From a checkpoint of a small image captioner: 4900 steps.
Rows from block 8 of the text decoder of a small image captioner, named by matrix and row number. Rows with one number belong to one neuron. Each number is 500 + 25 x the weight over its row's rms, rounded and kept within 0 to 999. All counts start at 0. Numbers have three digits each. After the name is the row's rms in percent of the matrix's.
After each neuron's rows are labels from the 100 texts, of 14976, where the neuron reaches its highest value: "fires on" is the input token at the peak. Only what is clearly more common there than usual is listed. The data: simulated stained blood smears. In brackets: how many of the 100, against the usual share in percent.
# fc1: MLP up (decoder.blocks.8.mlp.fc1.weight, 1152x192), inputs 0-95
# fc2: MLP down (decoder.blocks.8.mlp.fc2.weight, 192x1152, transposed), outputs 0-95

fc1.31 105:501537472501486513499489474460505528512478498478517484539517487485459492492480511478476516475509506529494522512495471515511478580507471478474520534523540480490496500502488531500453484502537515477546510540464486496546501507471489489501501491459504491491484518457499523472556471532495497502
fc2.31 090:532496509498540498492493484480489499580484473474473519490513510478492464511548489500531532483546498517487533509495477507487502519519481522513519499542507516520480512509524523489524522480498498506547489500535532518515446523510531430486492486481498465504467490485515516492499518557520474491
fires on: "two" (100 vs 1.3)

fc1.133 079:490488523514489490443477545500498507526513489537497499493558528500516506502470482457511496566458531495514493512522485490519512515456508502492509536501505488524478525489484479518507460473528464481497554555506481486479488509455492493535550539507460517486474536468487557511545467439499485462
fc2.133 079:516473480489516526530507499553519509520481527532483514512540513479506523504486532540488521531488501460519493493542490468483504514472483491536464546511475489497450490451502494473561502494473479482493467494490503478484449530511493472536509484488546501469504525479481522463524476489470488516
fires on: "spiky" (100 vs 1.4)

fc1.456 112:499498498511443505507484524477522502521492493542507487496513506508500512495503475519507471527451452500542513499520474472477470525506549535507490498539514490593500527507516507504471480477470493494521499499475516520493509480497482510520494527520503499527505553506514511470493501500511534453
fc2.456 126:504471509485524477497493489497478493455520525459461493563497476456488511497483504546504468516510515502496510508461487533515491510504523449481479492500518465441467436502487507511483482444443455516451478477491513497515509483499499509521505514551491477524511512471481521496500494485466508492
fires on: "," (66 vs 8.1); "<end>" (34 vs 9.5)

fc1.631 108:565523468493499470472440480505486513502505514568498500503474510463493487509516515461535473537532469537498505485504490515491495572544486527487502487485485538520527524481519508533521477502497483531540497506499496459469522510481479503449495525513487484489493449524498480493501510582485529512
fc2.631 121:521486485552517508510490522517546464451484497472520509543468510500484480495508513496533509524464504520470519501513497520476519513518517467469483446530535477519474485523496500473451514483491486526503537468500467493486499520533518497533524519537514520537479496484504474441551513526543503487
fires on: "<end>" (100 vs 9.5)

fc1.286 094:466539478502460476493502486486534521487491516514486510489516513458508497490490476488494498476506462532502526492539493473473507514531523496513511506489533485507521481515503513487505495483510501428506447456478527463555500525481471439513486503509551505465463532495462509459489518526567480501
fc2.286 050:528519481512490504497522504484483477483473532534515527519505488465502485490530505508496482450511480568486544539557561460483508504532491472546481503509480530493530510512549492510518487485488499523500508509553494484508486494518503460468534479505478523491488538524489472534478462527518477523
fires on: "band" (80 vs 1.3); "kidney" (20 vs 1.4)

fc1.208 117:493535550487472451500554486530467469487519534491456487522466473510527475520506470453506466517469525480491487514525497490494523464532504481473518492464542497486498512511449486540503497490487516496476527537501488497491503475486505514440504476549468534517532508513500463494485540469481538484
fc2.208 069:477502530503480479486516503548500500470502507493493524523483436504536495498520447490492494474452534496488480536498513488443512453525496489466536510470522496546511505523495512529528516490473505486433512514468507501502515470496468514488520488546490509544507519517531483526489496464500506489
fires on: "with" (100 vs 1.3)

fc1.297 097:514511459544497484482483512532488491540492499461534502550455431502500489538465511481458482481517483537513470506490491495476491528476518504514491530508537508554466491511451480517444504476481484481494491499483493521501496494491458515507476492492511482490502517494483497447511501520492445491
fc2.297 068:506508476516543536479477465491510525558466463470537504490457452483509521501540526521482487454528521523447483507491504512501473568509508508486527526533519468535471481508487475522505521491486493485493505490508472520492527506473479480488504528519552484483483495502518484492506503503509460500
fires on: "-" (100 vs 2.7)

fc1.613 089:448540540530488489477551496490509477495526469522465485501516520489481499500519493529495504509559526516494458507526506466501538511508531528521489527470505505468486525532467493466490513524516485545512535504503478516483490506518502501498487521496517488472527490497486479474479508492536504473
fc2.613 073:489512530485525506532466481507512517467516502496532495519464481476532507510541491474535481446487483509507483472525521517514539505526493471471458417506498511503533504507523506566537465523501490529491511457537466489498480479581484459439522500520503529485503516562477503529488491499459505497
fires on: "," (98 vs 8.1)

fc1.39 083:483524530499492495496512489482503483527464495508523474478504415466476471487520557487466454522510520518506504538530471521522487507483491483481481529482469507482533499544517519494445489495481499488511489501493512476468555472464487519487489517463495513490511483512500446469498529557459499497
fc2.39 059:537493526511505496488506498493508539484532483504555488453501494457543491479480509513533497495479494515509481535505521505447457489450449481504457481507460531497483487524536518516512467492506499526516501509473510525507492513495478498501513503534542528512470495517572526533522510460480474485
fires on: "small" (100 vs 1.3)

fc1.665 088:493482528504501468494529520495517536529523489482453563510547514520511489480483468455515515501495508487503471492508497510507529509466501508481483486510512505474483534506530482489485496486530498518500543498495445504490524502476491508452566512526530516496498509485459470528506504466475498458
fc2.665 067:513522494468499529494507451497513491499476493512509541498505493493522515490499492516505475493482504537506491498508476499499468485489470482504533488487470485558488437505485486560545494484478463487455526514492556490456519436541517490522507458476512500477538533501526529510521452518462482494
fires on: "with" (49 vs 1.3)

fc1.257 087:508530503502466487494488526518511494538491493510500505474506463503471493515494479466440519536490485482514524473490481526436489553464513551497545491514485501526448539491490515477477467498469517483530480534459482472502492546428499528468503476516467497506524476507521478472473521513433514456
fc2.257 071:518498538490516550499500527507469524517538527512493505488491471525448482551457487509483486450461516501517440490533509509485514457493471488529550511485510494506497471568482489502488476479518517468502457514472516516514498504468490504518504493492557538478493496433492496538471479528514505565
fires on: "ovals" (40 vs 1.4); "spheres" (37 vs 1.3); "cells" (13 vs 2.7); "teardrops" (10 vs 1.3)

fc1.107 081:496511466527541496456495475522456485523501453495523523528485506515476568561530504532546478534528501480479496519455500515475491507480515490481507507517516505523512466488496489516424502478447448505459472501514487487446528514518489496478488524508535450483514505481450506488483489518477482465
fc2.107 064:540489530520569501487490483506496487520512510508521475500472496533512511511495515519507466455508505530468518468474531487494452518520460493491545450529487468473476467493510498476503477465499470504463496540481507476475494466496464492535507506514516470462475510509503475528526463507508461524
fires on: "nucleus" (78 vs 5.4); "grains" (22 vs 2.7)

fc1.377 135:480519488500494463478486506524493512490507489502514448474525525479514484508543498518517483510511470512500548480463474527504545495494536518473493508463504513519539522521515460494481513533499537528540576484550520529448509470488493469510477530513486512509477472484439479486456512480537516508
fc2.377 080:485489495553536497470510523535494497494503504526502471488529511482509492521519471522517499500542493511481536454446466471490505517517525523511465502495513508523506559498528463488471511517481521509534520472559527517490489473508501461528449492503473497514511492473479498477504478449518449462
fires on: "lobes" (100 vs 1.3)

fc1.317 095:435545546467464485477473470535476454489541524493468485470512447483445521496511482476460505519458501468511485508553509476482527503493500499503515516472490495500474517534464494486484501523504501462500506519503508518499489528451486546484514484502440495504488508500504525486449501490478517490
fc2.317 054:490486544450501510461491491511503545516528524489512479496494513496508496516531469526477487527490517489508473528506535474496467490480467515538544485497452485515508473533503505485517483514514489447504492507512540520548519481472439527511482492460463526471492469510515522540494500523522552519
fires on: "ovals" (38 vs 1.4); "spheres" (37 vs 1.3); "cells" (13 vs 2.7); "teardrops" (8 vs 1.3)

fc1.605 081:442568514470499494483471482490499468497514512501482530501529474462506527516468476454488515534478505530491504493523552500488502501531545492542459520467518535541475496524512505533534512496476508479494469489466538489527468553495509516518528506505541485483475524498481522467490494518502480501
fc2.605 066:545473492505489543510506487440525534524531503501508535455507520471476498478500460524482514489482547490502487524497530467461494471494478475494530493480466505504438485494519518490515453473519475504467520454533514474559515484496458507499524501528532505463509498496482520524498454479498473534
fires on: "band" (100 vs 1.3)

fc1.421 086:537510482498465474486459524512533437512523509481503466526509474498496490545507517483444509524486514462493491520513463508512481522538523520496489523552501494542522487527505488526434506525512483499478501508515485502471489476485498504495491486477514494510527508483475539489486520509512526515
fc2.421 057:505499486514508555481475525453492505570495502487508480458468485503491512499522489504508519451534500495510483518517513485457487502505492508534530496501515487553453468477493469495531532553486492496506478502487486540503474462502481506503498512517515506464519503468511444507500460505463478537
fires on: "-" (100 vs 2.7)

fc1.657 080:490532495523471487453553489497494471502490523493507503513482499508473512510470555478517491505551472503498482489499535486502524507505466494505510508467533520434505521496482468474474536518499507528534527522512504551531517511517494501486497472518499539493532493427492474507467530471526475521
fc2.657 064:539458514531560496480527514494462501467492534530499468495491515482524492477489483469502503420499509467483460494529538450473513501526488445498498445494506469503523501483520508533498452490508476531484533498547478523470502457525470507509514515544502515497466476522516461523489494499508478507
fires on: "," (98 vs 8.1)

fc1.648 100:474516511537511486490497482507525496515529516486479487464539489499461489534508497458480487534534480517522456510495467502474484493536540457533534478460463502535466530516493501506495463496490516534525518508535504498461514498469470523512478475496486477521504508543508493506468501481494511492
fc2.648 072:508542538466514530487520535507500526464494510521483505488466522516521507501491513470492478504501523466460531515533546517484505471484508528507526474520489496522555512462536469468504473515534516542476523521492496548530466475528501536540489462510484508496504522484503467557484466524482498511
fires on: "ovals" (44 vs 1.4); "cells" (33 vs 2.7); "spheres" (21 vs 1.3)

fc1.240 136:507492486521512485492520497537494511504486409510503513502530510515512512507501464531519488520527501524487505514510548494506480492506500524517469541493486458460481489501454498498522547500485498516530528506496484512485438485497530470491532516496477545551529511485494504493499474517531507481
fc2.240 179:468517499522489483482504515533503472476496487523485470511484474503548510544471518490498534469486460481494452513493477503530480514493493557531519503513495548493546469503498503519464542497483519449516509527514508505460529504499533491466518505492500506526484498548481508491488491486469525474
fires on: "<end>" (99 vs 9.5)

fc1.362 084:491491452543498507509508497511504492500552430504459479495517505415499474521461537511491543516524541487481501482526521508462492501499471505523490504451537479503483474487468479504517513444489474459489505520493483484476500527492532503521495510507498494494507495488539529461480462501454517471
fc2.362 072:499531525446488465499489496483505488522459555453541504526467480491516496498514472479494477526442489514558489476512513497541498524520489484474494552554469490496507478522449498517498489506479516549512527487510508538547496440488435496474530528508519514536481474540515470499517530493528491535
fires on: "dark" (55 vs 1.3); "small" (45 vs 1.3)

fc1.329 164:502497471550498502487502482486484519475487503489525509485464524540545510486500507519511457512514465534534480482489467500506476538516502499481433488525498500478531502520520531510443500517507507521494477482503545487521502544533495506503502459487502499534530502497516483452554521475520497505
fc2.329 135:491530464529508465447527490490468475501483501487540546497460503552509501492514516531505476453522496495519501503481463485507472536521491484459472473528549499478535507526494563461483524511497530471503480482509533478546512501534489503500483470525526477526501509510529463473548527472535461497
fires on: "nucleus" (52 vs 5.4); "grains" (46 vs 2.7)

fc1.348 087:484528539485485443531513500489513504491514497527496486495517456428515442526477522498454497517442499489480489502488531504531510502449508503521481504451434527502507506516509507511469485489442453463533516496504514500480498524501486491494514554530518497540480474480502494466514531559516496458
fc2.348 060:476514548505507503480542540495490530515498501502532487506470480495524513502525534509512502468532515515524510477548499553516498482465491478504468496500497490435496479508514516532504528449515483516506496497467442495503527450497456481466482495533499460489476483545522471508521533448486462525
fires on: "small" (100 vs 1.3)

fc1.412 089:475514537518500467441515509528538475518494486519474492530514466539501564542491546522480494498507525453541518524488487496504529534468501501503500538504502525509514523515461481505507510526488490491504484535487477473497519506475468519522489520501482511526505510473470519491492502511489477549
fc2.412 078:526503495491547497497520538523504519494471487518519484524488495475518458471538488451509483428532503520492506496523506449507471533497516478535532467500486446516479504469499510526524473508513495544448491466525445499515472468548489485498479509489539488451505477553486495517523465514494466499
fires on: "-" (100 vs 2.7)

fc1.393 096:483510491497471492475510514511503525514483528443503465492529498504512524486499515467520496478509445525518458434519485488476513503496562481512465475511517484533452535514486498485506483505483510511561492474517495512485493483471457490505498492525502516490487543523511496444516513501521451466
fc2.393 054:540526526477531482463502496502511552455476491522490475499521501500530497532531503510515503485478518526437531496500485480463498504519509486472508475523467464529526516494487444556509450514503508518481518521523518530494460507527533485494504511471518483493496479514514454508489493518476482549
fires on: "round" (43 vs 1.4); "<end>" (27 vs 9.5); "shaped" (22 vs 2.7); "lobed" (8 vs 1.3)

fc1.425 095:469498469527448484530496496515493508482535484473472489453504511529523477513498519500522488491522434481528453471520449486478500470500546503500493496455502484503532519547495510499508513469507526522510477507532536456484533464474478491494456484558479539487517535559494459451487514478539508469
fc2.425 067:505505538495523475464526501526539540451488484530491476482520509475554550505487523491485493484465508511485532533505479537526446516510506494483491490515502468492552511523552489509476475513495511517506556475522434498476512484540526510496468484479498465479513480494493531536458485513507477488
fires on: "lobes" (100 vs 1.3)

fc1.215 097:470495520525525514481445537497479539489523467490500505517532486494496530486497534488501526511490522509506527490509478513506504522468467521527550508524525491457471488561509468505474485487522491509522497512507525489486522520511511498525498533491496506457482470506483467473497524486451493490
fc2.215 089:512546471474523517499498479492501492525519424537562494483531498469503471520474485521520497493516480520521494527527478463494473488537497459481465464497475526531513510527493500501509481499484480487447489502537448535470490508479558505461536484502540496554490521509471512530529488497547476440
fires on: "small" (100 vs 1.3)

fc1.174 102:483487494539499506494554458539512456501523511516513523489478522480527516463525508517486542536514472474487482464475517478588524493514524503494491467511541517470526518487518470485520508528502488471554515563486508489523506512487484455472523507460478508506491489459503487492529541518471500544
fc2.174 099:502508518517519519465512502504491500444497540478472496516520531532485534544453474478509533512509522488505526522518522529504527488517504453514518488508538504483481524490473489510479449486494458522468474540544507507521494536514482535492527507486500476480527489466503490436481471498591528499
fires on: "," (100 vs 8.1)

fc1.115 080:496491520515500448478519491457514476508481498471487486506497517465523464479474486460490518463503455514521493468497459495521494505501512450500489529476502493504486491469492526460497498477494536530511500492470453544514423494484479503490532502502481501517507494478497482473539540496506458489
fc2.115 058:508473509519537532467504555471477527483532510506474493533486486492516513499518470483532532484489551480515467515528562515506504481473489495497541445514482490471482502514515500493522463486474490490509507492521494458473488471538449503516485487495526455467468543520493492518481531526528454545
fires on: "two" (80 vs 1.3); "round" (18 vs 1.4)

fc1.197 132:481552487526493476490480490438514486484492503453504543521532499484497456492488506513503489498507497526529536538514448515524494540506492480511509499532527484487471526525493511439512488500520505483521472491486525483578490544477494484510503506495519483505460512459515500445542507544516477496
fc2.197 090:528522510487495485470510485460489506559516482486480546502519501494473518508478468484523527511500520514512538500515498482489513534500483504484496483548531540520449499525517541467503504549498524459552478514532501498571493479463474477492495507493512425499450549484533512497520494532502473474
fires on: "two" (100 vs 1.3)

fc1.453 097:501494547499474461509482458489462523505504482462454521480528543532497495518488483516475482497483492488500467518506487501483453508473517522493524490478470503540485515512503474470462452515522495474501484534486508508508514518452499507481520519488506465469463522476490462492448468458488519512
fc2.453 161:432526533486497467445521499518522531529530494502486501440515502488528556525481471457485468484523492500539465482508499497511475521486523536500542502490497492461500559533490497490512498493496504526525512495471507527484480505473496532501468484453470513514488502480504526510465499517479518478
fires on: "ovals" (45 vs 1.4); "spheres" (37 vs 1.3); "cells" (14 vs 2.7)

fc1.74 080:484501503527500472454534504502517495511540525469492470497507552464505516534520503501480484533496507509522461502511485511512515516501502537519505498510476489532532497507484455507449458535487523503482483515518554451503543500516446500482515496475531531535499516510458486461488500504548459513
fc2.74 055:493534499524515525492499490481509512481496445496506486517521472540528514502568485522521492484528526436493493519535454513488484512523508519475512497527471454516484563520532518465538481503521490496480504461529503524505464508519496488527529501506470511446502499534528522559484495475473479515
fires on: "nucleus" (89 vs 5.4); "only" (8 vs 1.4)

fc1.531 092:536520529520520492467553520472484472494502520496543510525491522496526499526509515504534512517515467503497474528487517516520538477501485480479482531519521556503541492500467502539464485508484537503531493482528461510498506504498460499473482528483511498515490497482499467474516510490549518510
fc2.531 050:509466527504545432484521511480494456488497501532491485479483481485500496496554473469506490499509482460474493496525520479514465522515479479518507470479500528514513520448513469510472489494498501491517496463507459485494491478552522468520521478525519491522496489517483507495475456519495472518
fires on: "," (92 vs 8.1)

fc1.78 102:468514485525475510455505495499502499480517511472476525505523470500463471492494516539531515519511513542503476497518474491480496540523531482497472529570506472478467532470490510473477487475460501463505459489523522500516497513496527467469491509497507485508501567475477565476501508513489507485
fc2.78 061:511484519489545480474519515483472525518523474496449467483517501440512503492501455521500517472484513508491545523525485458470499488498435473525506496518480502501479510535480495505511495513503479514485518462535509538536458477469494485538505544507491496487493504460519497502501491530513468488
fires on: "two" (93 vs 1.3)

fc1.121 117:481491516526514526473528488513490447512520485534511528490508572526496509482508518532526566537501548516490497512497517519528527502531517522491488487466509524487479531496516496495480508527471530470490467507511497492490511495480523513496488510471498527529525446472514490510537554510500512532
fc2.121 153:511499517521536491518477470526487489497502495510492515522510510469512499507472530511531504547506498503511491502502490517553538534474510467489463489529547521478464528500499517535459485478499473487536506502505438469486541508492526546464495492501463509500523482458495490461509533505522532470
fires on: "," (94 vs 8.1)

fc1.123 081:492517524516458488509518480481494509493545497491476475532500474478524446477472457475515465497476475495540459501479492518516496506514488494480462493516488513485482555549481523487525558488450478495537518519504494471520497502492507453455496504492497555541533519530519463509522472479517527509
fc2.123 063:507481519491505489482505480445496505492486515468528489496434511499495528434525481516505522524488526441475497494499494452523482491474509449477484475515513476535486464528490499512459443508480473530494487553508475515502487475504476532511511501552538446517498486473514477524513499504452491508
fires on: "with" (93 vs 1.3)

fc1.73 122:442488542527481502484536474507518471490522496492482512463482515476497510476506443501509497540494526475498486510483508476571515495499506475517476502505508498460484513503487496525561481518573483482466555537477519456527501533498512521493494475482441545537528501488505544506527505501522523531
fc2.73 100:504469501500509541496500509542488464492528571465492499489508496475445506479494472515485539493478511464523501521540493465510518432485474504534507515481481512481473474523456503502538497467442476454459490493496529506503500506475498512496529520551455503511508472481506529483498516458524508523
fires on: "with" (64 vs 1.3); "target" (19 vs 1.4); "spiky" (17 vs 1.4)

fc1.442 112:496502515522474511519489521486509495475535479512481437484520489506496502491507510467482501546489535500539489525527512519490501516478495544464541469500464557531519491523509486513456504476495522479515524535507470461457521448456515530464498545526517531502498452503501435489510531508494559487
fc2.442 064:480520474439524489510500499519504521481524481546528503435506451468542504477491502501487482516499510488523499530517489502538474513467494482495456480468475506463501477541509522488487507524529452533515538481485511534501500489513510488491522487451508489541471515500511501491498529509487476497
fires on: "small" (100 vs 1.3)

fc1.430 087:476521522516483460483558500496466490508534494505464503513515486471518484486468504497486487542446514507535448534477506509534463454493501513465478473450519523493519499532460467458511489493461527509471559536464543506490500476489507496471518494510504553515483469498465491518513513477484566508
fc2.430 076:501488564533491455522523512504496492484548498469528481525481499467528490490537452499491463497481544500473470503508522508502506479502486500521565485477455448525479488520504487544503463502492511524464536518488500509475507477536494530498520505555512532519529469531555475544492505484446501516
fires on: "with" (100 vs 1.3)

fc1.342 107:487516492460483491478532510471490484485487517474483479534494497478495476503505543445487498479456515511524498483536469528545505532517494474505478497522508501460487482509497471457477497493537500471564479510504451504568484516462491463476486484545503468488519516492512504471522534567462474482
fc2.342 069:545513481474496477511471501485493517534476488491516505500497545478488525550456517490496526468472574479501544478526491471484548519458507496478497471487495505484496525516496516477502490494449529500544509486487528508531465491482490453493518484490437467478495519491539526459464507515489490516
fires on: "two" (100 vs 1.3)

fc1.597 088:526496484482500502476513495505512466499508468493467475548450467488498488514495512469477486516503504499478493503509534522489504530479471488506501526516505498491473511456470491535456491477473502473479471512498471513507493484456451485518511531482539505501515523499476499496501511540467440519
fc2.597 058:540509517502542536499483500492476515531497512541530458549465461497514506502514495504490525465473533528490487498513521490438479532504509505502535514528522482514489486516491461505510502524467495508486421526525477534489476455479507525504491498501550467474512540503525493522474515479482469523
fires on: "-" (100 vs 2.7)

fc1.20 096:494522469510491498507506505525509503488563508500514472528484460477477498543484487505472498473483484517522484488472505504481490515483508477494523528519479468533502470506458493522457484506469476489487523478490493476485507475489472497508447518509518505460476531514428522496490531539469497499
fc2.20 068:538474506523532525501511522464496504500435498514500467502487466499508534504527531496523485507495531522446493533505534492521464504487516498494480466507510469496515513533516480563522480459524477539475494484526451497461480461518499495497513534479538492458478514539505450543506459530505489492
fires on: "-" (99 vs 2.7)

fc1.483 116:452563523525488496553534449518469465479502559499437493513474507449517459560459508504493509507506479492512504518482484548500508483501512517520505457493505498505499457479513505479510518523473510461459526526524481511464525527513506503496502499521515476475506502496491501524509473514499482506
fc2.483 135:494526481536501500542530496510524452498464491527504497509496508509511409550532518490506527513511487483512497539499488519465520482465520481500502489520505531557486495458539563464513506548495508462498517513545428513492520499491528520462507475464478499505542495491510499489524476500503454493
fires on: "<end>" (100 vs 9.5)

fc1.759 105:483572475502501515477455548489463493500526535476505537485528542499449501466559468503469481492481513496556505515511523486458506501456515523484511501478488541531500505527496488493453538507527540461486508519513550493529483469463491524473504499511492503484465498478474490495479533491495517487
fc2.759 111:498461467490508510479475500517498497526536499476518515570488476471457488492496470501456488539505503515504468510509499527517519551485501483477490527498482476510494495533534455523462448481503482475505537511492541485526527508479470501503476481506481463472520472488491486532501504478459550492
fires on: "ovals" (44 vs 1.4); "spheres" (39 vs 1.3); "cells" (13 vs 2.7)

fc1.94 087:523467537434504469505476468502479502489491493467461533556521510534515464485479494444455485469504504516502491526527476483496492499444502489502532507497496482486484536485506486486450508463492499449473460535520511494517485517431519503466522523522525459488451507504471474484491467444497536508
fc2.94 109:463522480493497447459528511523509522522504488494501489466498489487476518499504464493454526489537490501547472489472508492474516506474494503507543511486469475465495513517456510516517471519539512527512510489446500509490462463486488537503478488494452528511500527511528516478472510505490481497
fires on: "ovals" (57 vs 1.4); "crescents" (25 vs 1.3); "spheres" (9 vs 1.3); "cells" (7 vs 2.7)

fc1.322 107:476514499536491488469540495486507495493488515485499486482473522529546558512510563525502493521511508511530480527529503495487500535495481531478478496522515508473522495505519528550460516537529500488488494485518521497472503490494441515524528518499515520544510521502542491468501502458471488541
fc2.322 063:519509496510503482482505508472524513473481519519535541559435504518532488462537493486496505434512483493495473486499522518489478508466514415500507484497490492499548493529514526522525504452541489512470510517509504488497502491539509480508489459495542507504488461546541489515543519472500500571
fires on: "nucleus" (100 vs 5.4)

fc1.756 083:487535490487500505490510496498506483483523493501480519538482508532485513540523549476450533519506506508534475486572506534556538513479521513496481495543511485511499486529515425495488468477547491477529503495529527529543499516462474508492516522489485510528538510493503527498501529557498483517
fc2.756 043:496502515516511467461485475493487529486502489531503478478463516488532461495505525478551501457512525515472470516493503469493478503494498506506545509526472470499500508489453493526517488556523471545487491508559462495487471479498495415503484515488549523463518492549489498524477510529502485522
fires on: "round" (59 vs 1.4); "shaped" (40 vs 2.7)

fc1.397 101:477542479501470469501473508476523548482519489491485487499519478458521489467521480479492473505552427543506506494505513503468503499541524484501496486488490503525511497491533532516510489507465490489552492484456479505508499530484448472511498505490532525487479514511447486471501494492562495478
fc2.397 052:507492508506491579493502483460524505468461519523504510505497492516523495491547499492519487463495507507445508498559542489470510484540537450521490489525521517542528511502536461548481485512525470511479481492518471517480501478524513485509536514480496477475497514480487482549506462564508483520
fires on: "band" (53 vs 1.3); "kidney" (47 vs 1.4)

fc1.550 113:455485474514490498509497502488508485471467525525514544452521486487471494484459483479477478483500484475553515532486517490540527475492527479522499507510514506512498531476512549486536497483515497487498492506486480455553509521487535492506492519541489540495489498526480524460497506503538506561
fc2.550 064:513533461497478508483507494524463488478469522498515548484521477519484475504504478488502523426515490532497527533519559465510495462500533468518493501480515492474485490518492547487542547483514480487487498507523496452542474509516514484505491475559500533496497463523496500534530493463521504533
fires on: "dark" (100 vs 1.3)

fc1.614 096:454505519510484488440531498538511451495524496463495503483521436524513506467503527448488507524521534467513507531519523495506547470476519475505499526469513558496504509504481505496468500459486501515495539538498453518484481474495488522492505504521456500508520519476475487492455499520489493526
fc2.614 063:522502554500554506506501512534467497480490494502490459486470459444492481542496474502491512452478532508489511536480527453490463493484473463528531468513505461481531500504499506565546513469495478555467520490524455498442492459526483511511521516521494538496483510519511513513490486504496476510
fires on: "dark" (89 vs 1.3); "orange" (11 vs 1.3)

fc1.659 089:461492472546483509513486536517500500539515523514534434511492434497471505492516552502471460528506506498503506523509507519499480543477529494494483539493486557510509490533468496522463513507477467489509526505482490485494483480497546502491475501550486504488477471484482506475525528534506503524
fc2.659 072:546484555515500523502447503462484532503515496446496446477503471488506500483495502503473503482485504512490502518506535526534521468500465497487480468501478483484457479510492469498506515478493446512515528462506459508450499481493468510517506542482526478498468501510541483494485480524475492475
fires on: "small" (100 vs 1.3)

fc1.85 076:538519515498466505517498522455495489486512499497476464468534449489505460496472474479539480482493471458517480466502494520502482535523516494498544528558476511517513471472507470537507496493460485486523491507487538519486530518447458480480522485460504545506515537513473507534521494509479490514
fc2.85 064:524491520494507525426511480479492467459478531502508476489466531537515545458590495470490463468448494544469516503508502460483518497499524489498474503452483492500506481540535516436467515518479488495490499494557491505493533473508503494485501477495475508476473473511525469467533510495517470514
fires on: "spiky" (89 vs 1.4); "target" (11 vs 1.4)

fc1.140 112:476531492487512489489505539513473500514513506458514452502527469504506479531477507451503510491500475513496482466481515518493499499498523500484501510482489521515475509506439449499467525531502489495493500537505488498494475456489460464517508492535479508503516506464473488481497534563513469488
fc2.140 072:525480485489531519531503455524494515507509518516468486500503494453504523535547502537494546464495521474457518455504519509484496483480513504504530474500500478534478495466529461522485515483473487507512507478488458551471504444473490501507504541510497436437498490494485462498455512505515465501
fires on: "-" (100 vs 2.7)

fc1.654 093:498554501507476527475514490479492501501534516459494510500527478468467434483474491480501487471494464525498499521522534506508538473516482489543491511489538551502507499497480464460492482463484545455504508471515510507521508515503483466481543521542521499505458530455509475489448478508558440511
fc2.654 080:525509483480490513483501463458478516489496489487481492530521485491486498510510467524491565449502516511464530477519530518482499476552513514471528488482465510537506512486519484508515481483521516494470493489509498511525475514479442455517511511538518492468480518494502487531466457458518468565
fires on: "band" (74 vs 1.3); "kidney" (26 vs 1.4)

fc1.105 077:495509516473489483493522494533486496499502510495519497483554490500535546534415497485471492534467518477511488514500484559489497495463490504511515516512485498506493484513501445519500467497496503471504505522485510506492532523505516519475498491458445511515516554509485547489511531515489472482
fc2.105 067:504474506482534521498501511516492510493520530472460459500503538493498477496521445512496506440517506486514505510517459482470477501510464531505509484505442502498463528477462536481535476481501482488475475475539475520511452455507442458510519525530534499481460475465492491476497461516520475518
fires on: "spiky" (78 vs 1.4); "target" (22 vs 1.4)

fc1.28 090:478526508513465491478494470449500494508492507506504462476540435421527498471484533498483482490489497508514478532518494521511465498422464509545485484528476489497498504503496464495481490480476496475500507440488527496502496512456519485516495521476501505486485519527505513451465537502510429491
fc2.28 059:538491499502487456490477494474497514482510495454558481490476486441534522488487501533485474460494491485496506494507502508528502501469440482505447505500468480493499513507526505513520488440500484510508498473521508468495481518507476473479491518503530495482444503537530497508500487483491445489
fires on: "small" (100 vs 1.3)

fc1.660 087:459500457555550475536506495493496536551509476515515510485493469465498531541509530495482540499531457527468506502477532461506504499514508493473483461489502509544521473522509509512464489520502459494534468502480470458454469478508466486529485562474504483452479493497455490485528523542511540516
fc2.660 068:498509541539527529481475518496497508432506514494525424459511462517511503456513554477504499526499479516476521509508520576504482497531494504476486505532457529439497489505502466478534515493495497534514546512525489516448506522552530504514514498469519517503488507535485521514553475529488528492
fires on: "-" (100 vs 2.7)

fc1.130 118:452493518500498507484548502562507455474510537495473511490505454477460485503512454466506503507466524472522529511526480473524504499486496466506527522501494514471490519506498502495543457491497504485483518543490491506516459512484531512489488457486438513498487521525489542498530517509521513489
fc2.130 092:516482523500502540477519505539482488475519562480473514487509458467448497489485476496509519484472514463516500521507479457512495454482475492515502502482495479479473467516468506517577526479468484471457498525505527501501497489503500497490527458539431510494506512492522533510511507456512515504
fires on: "dark" (89 vs 1.3); "orange" (11 vs 1.3)

fc1.467 087:468533534523512510465501533523505489465529475493509488489511507462464489518529512489511481532498506502555513516522535544496504541525482504530503517480502513500499513493512491484417536517455481491517521497503512473532495433472531496479531539506500529540504487481502490473510473546515466490
fc2.467 052:485505540471493528531511507467473526536485509485494482496482460547522538473517483534501449479464509533509478526518527480447464509472497538520504515503449509502494525494532520477534480520489447513504470481523533500497490484528485482528508507457488476471456526492532482532466487485492465502
fires on: "small" (72 vs 1.3); "<end>" (28 vs 9.5)